config = dict(
    fusion_encoder_width=128,
    fusion_encoder_activation='geglu',
    fusion_encoder_mlp_ratio=3,
    fusion_encoder_head_dim=16,
    fusion_encoder_drop_path=0.05,
    max_precond_dim=1024,
    final_lr_fraction=0.05,
    adamw_weight_decay_other_params=0.01,
)
Rows from block 4 of the image encoder of a small image-text matching model, named by matrix and row number. Rows with one number belong to one neuron. Each number is 500 + 40 x the weight over its row's rms, rounded and kept within 0 to 999. All counts start at 0. Numbers have three digits each.
After each neuron's rows are labels from the 100 images, of 14848, where the neuron reaches its highest value: "top examples" is what is common among them. Only what is clearly more common there than usual is listed. The data: simulated telescope pictures of galaxies. In brackets: how many of the 100, against the usual share in percent.
# fc1: MLP up (encoder.blocks.4.mlp.fc1.weight, 384x96), inputs 0-95
# fc2: MLP down (encoder.blocks.4.mlp.fc2.weight, 96x384, transposed), outputs 0-95

fc1.50:490481525473548497433485498524563522514537460494473451507482428491495460528447515393471434501520476505476444513471548447483499472516556441403457518503542489476573473533554556409437537517559477488549473530517590495499527514497461489447504467473493532422507532413534474476486529480461489470
fc2.50:571418450547482547523478466471474537514593500484475453593483599471517495499507542450517544526539561476469457427507564539501503472515486498522531491418532540499463481436534514509544465507515571497421492457524530507481479456493569497525564489455485461561500498533550496491433471455534472531
top examples: star cluster (61 vs 9.1)

fc1.196:497477574492512527517539488523478465406559539608497480508502510524480494508455431478569492538561504480509442474421504493551527458493510436519508466563486573486534506496560491458482471502576570493520568478523509428494544453482561446483535527535533539564457487527553520491497418477459516496
fc2.196:447450525493559566500451546423516547530437479444533468481481461447522491560470508486467575506462538517469530442519527573474485552514494530486542513478522513452555423525449450488507487498523527439518454458553466512514471500442466480541458472454497482509495525502591517415501551512528551398
top examples: merging pair (61 vs 8.9)

fc1.379:500509473513500485582481483596506478515513502527629511490496531495522453539503506550492482488444525425471539507538551438513546535517444516555521531535475539452515582521485547481528458551526540511494552542552482516445520417473480507540538480513465558485514404541523464500551553535487563446
fc2.379:531539445579478423484472474511462577521511483471457483573525541554534555516468469521477479555423493521538480528451425536515466501550463454502499518521509514625501486492476491485460530534528470513531513445423472474568489551482413506497563509442476513536462519464519500563500511499473444565
top examples: many stars (60 vs 34.9); barred spiral (46 vs 9.1); tilted (39 vs 18.3); winding: clockwise outward (37 vs 13.7)

fc1.156:457500519447570564457474539562493514493461538578511472513524458470546545548489552506518420475518486454489460545429463525470445515564484488442520424554496456513495445508538519461595467509555486532502440443486448515439488483507532543535466508443525477468470511548517546463531484436421524501
fc2.156:512494472614463494562517477521434445534540474462559536466440495520491565466499445521517496512531467560511596464540531513538533497481516532534443558535490465460488523536531453560471493522439478477512549498540477417594466509488506461527498486535545521504506497446451412491449489501543483572
top examples: many stars (73 vs 34.9); star cluster (37 vs 9.1)

fc1.11:495549522513506511484536489455496472533508518565505533468560466557493507458524490494432431486417472446462489449551481591576442493550500513477421476547503473469535498551412493542497418537492572485522508474543508448421436474505522514540480503460439462530543519502495488525535527498585474462
fc2.11:514527495477470509522522458550458468473542484533514570568580521481509488487538443529535499485480452499465435491517470456506528457503481414536492451469511506457500534493522409485478600446435477481523460479387498534558414463524505437483511483516521560488455472565514542507447576505503489541
top examples: merging pair (51 vs 8.9)

fc1.363:522571527540619455487532548543505541525476484548473477559546423494500468538495594516525512453546488531513504483505500535498533455451579466536431484546522571477471465593484439524490434502537526501516492522465515533554560441500547535485474531485508504529485541517462508410461505483503526444
fc2.363:496528520571493544492518500449430547516479501451475543438558504520487467520544470573519452549482462551495535492468544528479435588549538518546474560530521481489577487482433569495485539530511554460521487574426516443544508573458534451560535526491490497508463483476467499542472526542567510563
top examples: ring galaxy (75 vs 9.4); tilted (49 vs 18.3)

fc1.373:493477500514608487530436540466505466490549538530515450463578521445525544453500500460459564523533529500483516517516454542527488474488538430507501438539485529486488459532477494472566394494480462482518420463476497473475502533494524454446542572462492483478557492481549513567538486433568402495
fc2.373:477477516515512474514506436488439488440574477453517491495418549493510536528500539461536480489463499540456523488519443559563510535518556508574555489525517525569525506472548518523402586570474586597498518507542467560516464487495494536567469480458531522517522483504486455484557489582487497465
top examples: bright star with spikes (100 vs 25.5)

fc1.16:455550482570525470546547559477522492525520447509518518535568408434519544531540522490491452454521510482460515534477499498615493500433509454555491500559479493517564523494500535454521401514455525503474433541530520536520549470484588549516504524528473524546439495497562474469455507501559558475
fc2.16:488450502530562529420507550579429458476503495467502518424469582469511438507499468544509495542452516523437444488546472492498518447531544424464515582482511514465489449512502540445555556452457486552521426490492475518532520493491499469462464455492548500469556471486556461489567576525490483437
top examples: merging pair (93 vs 8.9)

fc1.222:446549509560527487479477533479470479472514426521533520549489452458457559517463513435421458463450450527478484494458503468433542515446592500501496483536570416524506522466466518546481500547550549482556517526519482489493524452534453548399471464466476476409571506526485511493544448480508532468
fc2.222:548506536433409501431568494546497493493490497518441420455561451466545511492486548561507494541454496471516458491482485574441491531493498473528591541504527478506450426520469533453523438477520505473455493438487554556554503442432545529581475533481473473450434518493470549508468505484488471502
top examples: ring galaxy (59 vs 9.4)

fc1.365:424483474475511485553497539561509468540447498536507468465475415521442481419428471488496504587495500466517446589483531527495411503493481536539578469486449456543527489556490493498500513547450531522508462491449476481444521474466461591564460434441510550472570485501490452493492504483483515466
fc2.365:426473526488449563509539542478500523497499532547590508521508558510554484490471483542530459525522470530473604562467501576500514468491509463525462478525545479484544591562541524581518511471578483462521489498481569472564451513556457457475535551458538512529468560564486538504493488528443489547
top examples: merging pair (51 vs 8.9); barred spiral (30 vs 9.1)

fc1.128:516480433444518468451552499514421525461490589514500503508473490469528549512512505511514522429441526541492542530499475387499530473520489424457539475544449435491526522449514540497567455511519527443508399478486520549517530547485501499526463580501510523413479495494467569480566495492541502431
fc2.128:443553438518488517468532506486581491438513474516485483496521421581450537482473547546442476528519464509477460520458428613575474475551466485442520454510504522518541475509469485467466524457575502537496465486487531516473472569554494486509540486460546470535585500472530452507452453460542462566
top examples: merging pair (32 vs 8.9); two-armed spiral (31 vs 9)

fc1.5:474474442496540511506547510500499517434532510481457475476532518444485551582478575547449519520548494502500482483477503455457449455488474495513474573536436492588452462486451503433552480413527439439546483418550546546439504477460479534482503477494542525527519461528534526540460516450536429439
fc2.5:548496484506495429460472516492535513515494509520532511570497445564488484486427421541556492442439436420559517608545509511568448560503525536507482455489503482473562513546541494475519544587471523482484560503533537462536539469568526489469498459530528508505503455474532528487535514604488474483
top examples: noisy (66 vs 30.2); ring galaxy (29 vs 9.4); barred spiral (28 vs 9.1)

fc1.189:522524495508480502528510534451568447478537499501561546568542460499505510466442513493440487494485538457516478500415564511429533480484522521515505540565441432482529483486542535462497422523507580556533429472534519487560541441530464559493432498474528547513525469591436472547512515484486425534
fc2.189:453488507519507462479529490499543520405470528492418425442417478493458508566504511473573482518520521532469524524587482482533456502559512445511510459509536547529508512437491564470430559463480527435505519501480537573470475531533508443517480579494535486495515545499564546493564446460572525485
top examples: merging pair (50 vs 8.9); irregular (29 vs 9.4)

fc1.72:444509452498526623453509468512484511531562485516536473480536454505547485507527467508426527503511520419571444498450489475420516507489510401473472538479559499528529476515482496464459514500447541525529458492502524512437572412500437546482481471517504510405565488467454492490572520539507517463
fc2.72:469460438479512420490505491504480495483513549471498517549537542503484510519528500537435438446524413519531472515470406537505568411454476515616474418566485527511488519497570493497558518482512496516446495471549469507577476520520527466486495495533503509505533580538539452478428500478558538534
top examples: many stars (80 vs 34.9); merging pair (33 vs 8.9)

fc1.210:526498483528421536510458424539497413428558520507491462439514508483450499487467500607527468476480509501440542454435547465469437513511441487481516461536444497417407543480501489454473450512513489562465495537509556467516451468493433491439538504487485522448491528478513500515506466449578496463
fc2.210:545444511490510434480560524425560527534568502492501497494434470516448498526498441467459460579563500465510564572476450499577573517529528523482526557549539558503522529490503506502520549503518469481477520527515475570531477518461554518582538483464510566456459467459541528582476539517427483499
top examples: merging pair (39 vs 8.9); lensed arc (33 vs 9.1)

fc1.176:431535478470579489531536508496560495433423440574520508523460442486474562508563520539468553494516464548529503515578592498504447499478615492506475480474513502436479468462512519553559427513498511576522501502445457527427506515495510509514449466528489540479469532507539565513546472492521517492
fc2.176:444470455480484548516447532463482465567494516521508511564521485466543494450491544487504561515477534501462552554459462507471506471504474472425516561525464477477568491481472505533507438483458531407502467479500502524544487459392523346527510463499457427526526480515479504571525471515541535452
top examples: star cluster (60 vs 9.1)

fc1.44:555512419524495468451539500476509506549451443549477511488494482542566511477434585538550559520498498480580563514538523509542473490523500395457499497513534442570589519545529523452564428505501473573509529418522509523472513473586494497512462467476529532509494510492452439507484468487488525496
fc2.44:458470551441443496524525434490468538443521514477559484534562565567494489497477503495438527504487579489480475558456495472570535492548481509573524510516511453459415492570540488511442590444520490430469541545500494474512497515460460462519508507508456494586484558495480527572491557509473491568
top examples: many stars (61 vs 34.9); barred spiral (27 vs 9.1)

fc1.100:453558469450467564456582505527483480516561538471485573470547478477488558507555515537485530466538529527533498543468514409486459482602478485506534480555472424487451561486460444493518470477487510467564494524534514520529488554542481496464478511524498500387528534469529556507492559540578462532
fc2.100:498507539552488452548446490518600525536564521529397470475471498519509437458486448512465548472497482455500564520500539580557556461533525503484499519462472438457493527518492550551526475539524494532465503503501547520447509480447580533488530503461568555489523485540487459528440410505415544494
top examples: merging pair (28 vs 8.9); irregular (26 vs 9.4)

fc1.260:495557452527488530462487546506510565564439478563490463440526493487495525462551491451488431416441512473519531546550524566434516539535479415432503527607510518550502467493510481537493466518476578498488497521502451544503519479525478479518493457418535526498541421494444502535491500476460517581
fc2.260:495474445446485488414471431484443493472535491492552503543510599535468439553452561539457499581495487540490516478486461439530554467472450564547485470511419457513557501512522465476503472521474528517507454501556513433506443495551496534494458521537466469513552575441448556467504496483564475524
top examples: barred spiral (35 vs 9.1)

fc1.175:508520408497559528472548465579488470513566515498569458521489471480501511449496415567490503472455562483467427471541491448434491485447523460504405445564498529473513488486530486495506540484514535498515441526489508489443484494519518462507538518553590583509384507536526500515484492504557470509
fc2.175:577491454475504507517545528529475544467411490481469462443508524501544495544533474406548514446453509457530545531536574523534467478513480596508478553414500485489514519533531478495474532455443594592511513487532448472511523531502528495441521446484457495453503526510426473479563541441501491526
top examples: edge-on disc (67 vs 9.3); star cluster (30 vs 9.1)

fc1.81:477492491481491540455462499581523488465539414515485518485563486476529542471478494479510490424506447501418480489508481535473462411504535484484443513582550454463558522509558498451444569491544520467564495429516503555462477560517517407505507521483566517484519583502489502466430490480573524510
fc2.81:553511475482449544459512475522456490552576539431552495489466501465468567465516523484652508554489522496490569522541511512459492565492472521448486467479433500514461465516394525490582516495515497496451475529483506445506501501553454508448498497530472500484476517442428430546519516525498569477
top examples: edge-on disc (50 vs 9.3)

fc1.266:482466449532545491494596530569565477550419467531554438511459413464514450518459518477565475498486449468539513519531482556521497481472522449507484478471497493526562462492516478509490511497508538522571517502488557537467490438551485556442556547486531534471447472488485536513537409560484600480
fc2.266:480565518378460536539494490459498473508505466451508525517522630522496504470532456528476553463504488539420519519504466503500484469469526507522534459576488505546426601507540546547503536495522499527423490529493519431516502497481549452494539431536476512534565526525502489528531514568524545566
top examples: edge-on disc (45 vs 9.3)

fc1.93:461497542460477513496565514470570473491539485472534502509519427526581548472509503546498501519553456519513540525497573519499427417488437483443488467539511389479474465494428479505455528482562483534568485466514461463523498418562522496443511516441552499460476567431526525517495564496515483542
fc2.93:517453431471507475439477471490558548577507491440424508473531514477450468527516437512434510521489520480524509502501484432491448520489503530478494515517537511544460486529468485485480472560482537416424496556520490564421590544446521505472518595542505515457474508492592514564444465535448476490
top examples: merging pair (47 vs 8.9); barred spiral (26 vs 9.1)

fc1.41:487507505550431516463505511481495551523587506542486547500535475484531585485535475516450479483495447581495486482489495513492521507516534458507522470601557551527441455565484482525444514506414589551545467513463475427562520430528536586457496491523495552484488513531426547514479450487480520470
fc2.41:445498473468491513496499495521540485477475477500560467495490502531463469566484476567576494455502470488543530583509533550443568432467494470452522513497513528416495444464507584522542452564514538517473582478488544445491501552489426408499436513457490520460513551454522457424515483488510433507
top examples: lensed arc (60 vs 9.1); ring galaxy (26 vs 9.4)

fc1.143:444582502459506475565464528545565528484489537545547513530510455541487466447500465455485481499429531514471473558463505471484497526535385537469528503491510426480452496503562528455498454447503580412473515502473534537504448494602540514556485456473524513583521484469511454458519451469507469505
fc2.143:521567504531483536482509523474519481505493498486469485514582518562474479479506583520414539511473453519565492514452538462476429476495500493522491541587483510528525489522395524489500585420554493509419497508469543476505517443485425431494494558483592480476537535502469469492543445475492573511
top examples: noisy (72 vs 30.2); round elliptical (38 vs 8.9); edge-on disc (31 vs 9.3); kind: flattened elliptical (27 vs 9)

fc1.130:497499490443568468559490458467519501448579558502468530547595400470457492560518507515468541487586413509427518486471523507458429484459583535467541515544481487533426449540506472458475512528531545510522512467522500491483568483446523489451464500461531463501487529489540491538494532473492434479
fc2.130:554495494504482419456547450480438599535488464435468525472476398470523483522509459530512474539395475454575493534498419461456471411443451470461539526561438501467499495445443501483525491467526539505535563493511440532507474515514518525477543486482556522483502461471494515480486447482467507517
top examples: ring galaxy (57 vs 9.4); lensed arc (28 vs 9.1)

fc1.157:548559537481507508540515540526525532464476535443538423491490474429444482461470471541516488473459489462535407495582444483477438496458460453505539431538497582530508518498564503467524557489509488507464502495546521527509473577617501528475434561493501509500447474475509462559426506548508477469
fc2.157:557541449556490497509482478458480474497469510486480523519499549525518482621527480505484504531396587583506583495471555497530525500523549488540493520492481485487468518576486491416509486481464487462532502512508521494548546515540536516510501502635439407526545582488478531521505542496496505472
top examples: many stars (67 vs 34.9); winding: anticlockwise outward (34 vs 13.4); barred spiral (32 vs 9.1); merging pair (26 vs 8.9)

fc1.188:534554522460532496473512485497468505485493537544469491591508486587483442589477435480462468504507526487476497539465495468507484532474486535445542382552482520480526453527486556410509479485454509511497502481530505518560467570412489509542492535425497491481552554478523465447543515441427504430
fc2.188:516494541504503503515538553485440589496528531523526538507517485512479492475473504497467565541510485421576573457483544518544417468529508499532472479538451559510452559510572475526466511550554491508476526477570551558473492416557463540500578523487561535475502485493543585487489481578532495559
top examples: irregular (51 vs 9.4)

fc1.31:484484478483526506459456475530479571506485541544500424517553460447539518518424525489433579518515491528489562489518451501447424488464464518526502449574455472519472512517497581481491499517555522396510475516561601545460529495496502493552487515516483519508500540506518462526443424467492608520
fc2.31:539494510520478510577539512504478457512474511480460491545484472445415438487556532461579480549405474484555479450432507473504504446527468565537459513472477533444486511405488494474538494500549456529574472495481451468446463544552501548506460460523524465498462530483456475451392534475532519467
top examples: irregular (87 vs 9.4)

fc1.18:496533501546498501574494532498541471443582471566544497436539451492458553478461584495494577501443548482542439495542532500427531500455516464471470538412460444551538507562480506454480469468460529534485462506457515498500527449496488555453472442448537518524512517571499488472530507497588527557
fc2.18:520549477531520536429463448624494537492467487445458496465511511521503508523549474452488468484552520522470555471446554472475461525467491471492500463492475551521490499469542431524432517486568506402474508495511468554532440435463484501501560479569519501493611534450523466501495442568464468466
top examples: many stars (61 vs 34.9); flattened elliptical (29 vs 9)

fc1.311:487538476441484458542474404494542472492531482589590448473512454449514543445542561495483515554473503529489434576454470550506429515486456505514450514488479508441521491458517525515501479542459487494502543537504527461462441441546543493513497453545492427481469486574492458523571477482501595527
fc2.311:558559513560478442540494523543467532501542543489416536553498495522518492464564494462592520544505490531443505497564574457563454510536439493529466494451391514525557580507497556471480493539502516502434530478497511536495457455530502521472544505483503502493517477544505515414464482430560444478
top examples: star cluster (45 vs 9.1); barred spiral (29 vs 9.1)

fc1.297:505444501489454502496469460547489547559500516523565447524487476479529584533466521537409543443514465519503476480541517447503489553488457472474515489505463530420465460517483596472502471429552505513499501482429496586466456519478487520464463487435468479459446526555502410472491478406561527516
fc2.297:584400530516488449523532466515519446492576494483438514551477527480492527488520483469541514532519619432464533503419519513501479509507524506531498479472478538442525560407538578502450430535515473438558480572471525535519528542555477513499510524548503568492524541492517521538498509479466517553
top examples: irregular (97 vs 9.4)

fc1.154:500494483503492534509526442480453516471536549544442477472440469478477495446491565426462405450469503475555520472523500448516477458550491507491485470494493475475561532452463449481580415516514516509522449532545551575450564400525493517444499547448471474468424458527447488499449485503492481447
fc2.154:534490547473524427584527496474561497501544429504505476481536492535519585498488464518522485524492462473470432520439551515516543417518558492487497500508529588556454511466534454538526431514481458487503509424473428384543482551497435531505446486518497542508492451464484527501448536478536549463
top examples: lensed arc (38 vs 9.1); star cluster (27 vs 9.1)

fc1.22:418489505502468433499504505496552600521519476535549546463516472505518438424599494517524563518498523513542480494529542514414428468543509441569474490581558473504473531486572516546442472482514511483487523599537501510496484453502502460466441540474503467445499447486473479523473461458455520491
fc2.22:517508498446496540457521490596455390541495482594557527510518462541504472513485446511510461487532489534480460518517505471512505523481593549505442513510534509536524386534429544437502535523407545442472533574513436477503508545469476488489484494464463469503524457507546516472480473455480548460
top examples: barred spiral (55 vs 9.1); tilted (51 vs 18.3); winding: clockwise outward (38 vs 13.7); ring galaxy (36 vs 9.4)

fc1.56:458482433570516532449513437530549517511521503539421507558429440458455520484473549479471504450508542456522458504533524448488507454547456567463467537510498501439567477510454528435555463452507495569492496545531490586480544476480518561460443521476483494464447431478526490592490493504505530548
fc2.56:480462499442491508532550442506551531517568545482526547493499585528507494467555490598575423526471486556482534437530488478422401493442529505439499553433532476483565441503495494495509530460542514469444539510505545490563523473521485532512446495489449524518505497450568468566516513526525464509
top examples: many stars (62 vs 34.9); barred spiral (33 vs 9.1); winding: clockwise outward (32 vs 13.7)

fc1.325:511531524528478431592426578535438524504491518543478469475478552516521548552539504459541475469436502544563486430576404426571453484501476479530547489470530507505449535521440491510463501500533497517563498497450492499437534481534477522509527518473530457496488557513501460573524481467546583513
fc2.325:513453479595580468473535470561516436548536478529487487511553456469546523523518548512492546526571520467519506583467541553528478521456511526547527492502574534499448545497570564533551535503523507560514477565475484511524473518491532556562453563451491568515501509525552526581497532532562503539
top examples: bright star with spikes (100 vs 25.5); winding: anticlockwise outward (33 vs 13.4); winding: clockwise outward (33 vs 13.7); many-armed spiral (25 vs 8.9)

fc1.243:528462460466509446552493467469488495475488530531534548513533507553562496534490458470466552502490493536544503502484480426474492486401509501504479428457409461489509550441579457488483472452544439564473458597571492484506483553593488498519495438526572573538495499469541499498482474519558493495
fc2.243:505488560530549515538467535484470478446553435473500422478499522463470539540564566502501508495471480493481525474553552502512477524557527511444517525502525457448500529521508481509432467465486504504513504432403560487364520502448559559496507563532507447534600436515510439521538523514516500478
top examples: bright star with spikes (100 vs 25.5)

fc1.326:533518482522534504504506547428594539490491452513513461461496470507483530412435491492471453463449511462519534469505499459521434484506461501482490497469461509514435442517473484494549482486580553502512474494608440531458495488494572482506557440461484591539466475527528521558414474434510441451
fc2.326:523521514502530550502512494534427542440464513447561469524465543540543469631506570511496495533459519488575513580530557514538540459504479512506518477476455495566537522515496477479476437542433432478462537520467474432575532555535402494489490523484510463496470525468500525465488495574456538496
top examples: many stars (81 vs 34.9); star cluster (35 vs 9.1)

fc1.207:510511482462498491510471492461528541470496566454623472512513495610505434551569539479500401521533547496496480490488548530511497496521485471531470515527533549453554575565487426504465553549435473533500554553446500499503466486579510559552502520461511518532520491451509454467526521543532533537
fc2.207:441521553545518468523551485502434469507483460562411470504486511460478505456450497531575527489434371554544487501483446508521471519506518548567497495508460502469529481423498532472537452428534536454517564489548526529490485483480498493448496454525528556506493548564531561570443458511457470489
top examples: many stars (73 vs 34.9); round elliptical (48 vs 8.9); flattened elliptical (26 vs 9)

fc1.276:538524412418508556570536450532544489445499450517506514501491428523443482412448497487505546531414519528513501560547484503474477528457492455513552498525515525498552515504596476462496524500502490481496533539499495404453496461569520541462456466523572526521454602512495505482449516524538522474
fc2.276:421522485518561459543557508550496480522512566543471493530519558489505494556479499453449541516495480583473556419480584426498552555496528488486508459461445534486523493451433595488482453493418454539515498463513560493489495467456538478500530478430479445507460428489512495527496555512520444490
top examples: many stars (61 vs 34.9); barred spiral (58 vs 9.1); winding: clockwise outward (38 vs 13.7); winding: anticlockwise outward (33 vs 13.4)

fc1.202:453512505491498560452514508589541505448519491452549534495508516531452553447523508483451436432452459499515457499477518467517501505586515480519554481543553491460481515503516517502498462610524565505525460564474599535439557435556492466502451516504463519522434460539562504553520539481517522444
fc2.202:460453488527534550602462546498509508596457497448487520500518494485602470525516392414505553506504512521526492505523565470487547567489508466504514501535459508547510475488480422485564484415452498505406491511462493453576563499505503489533566480505498505557521524538470449505535482522497511495
top examples: merging pair (43 vs 8.9)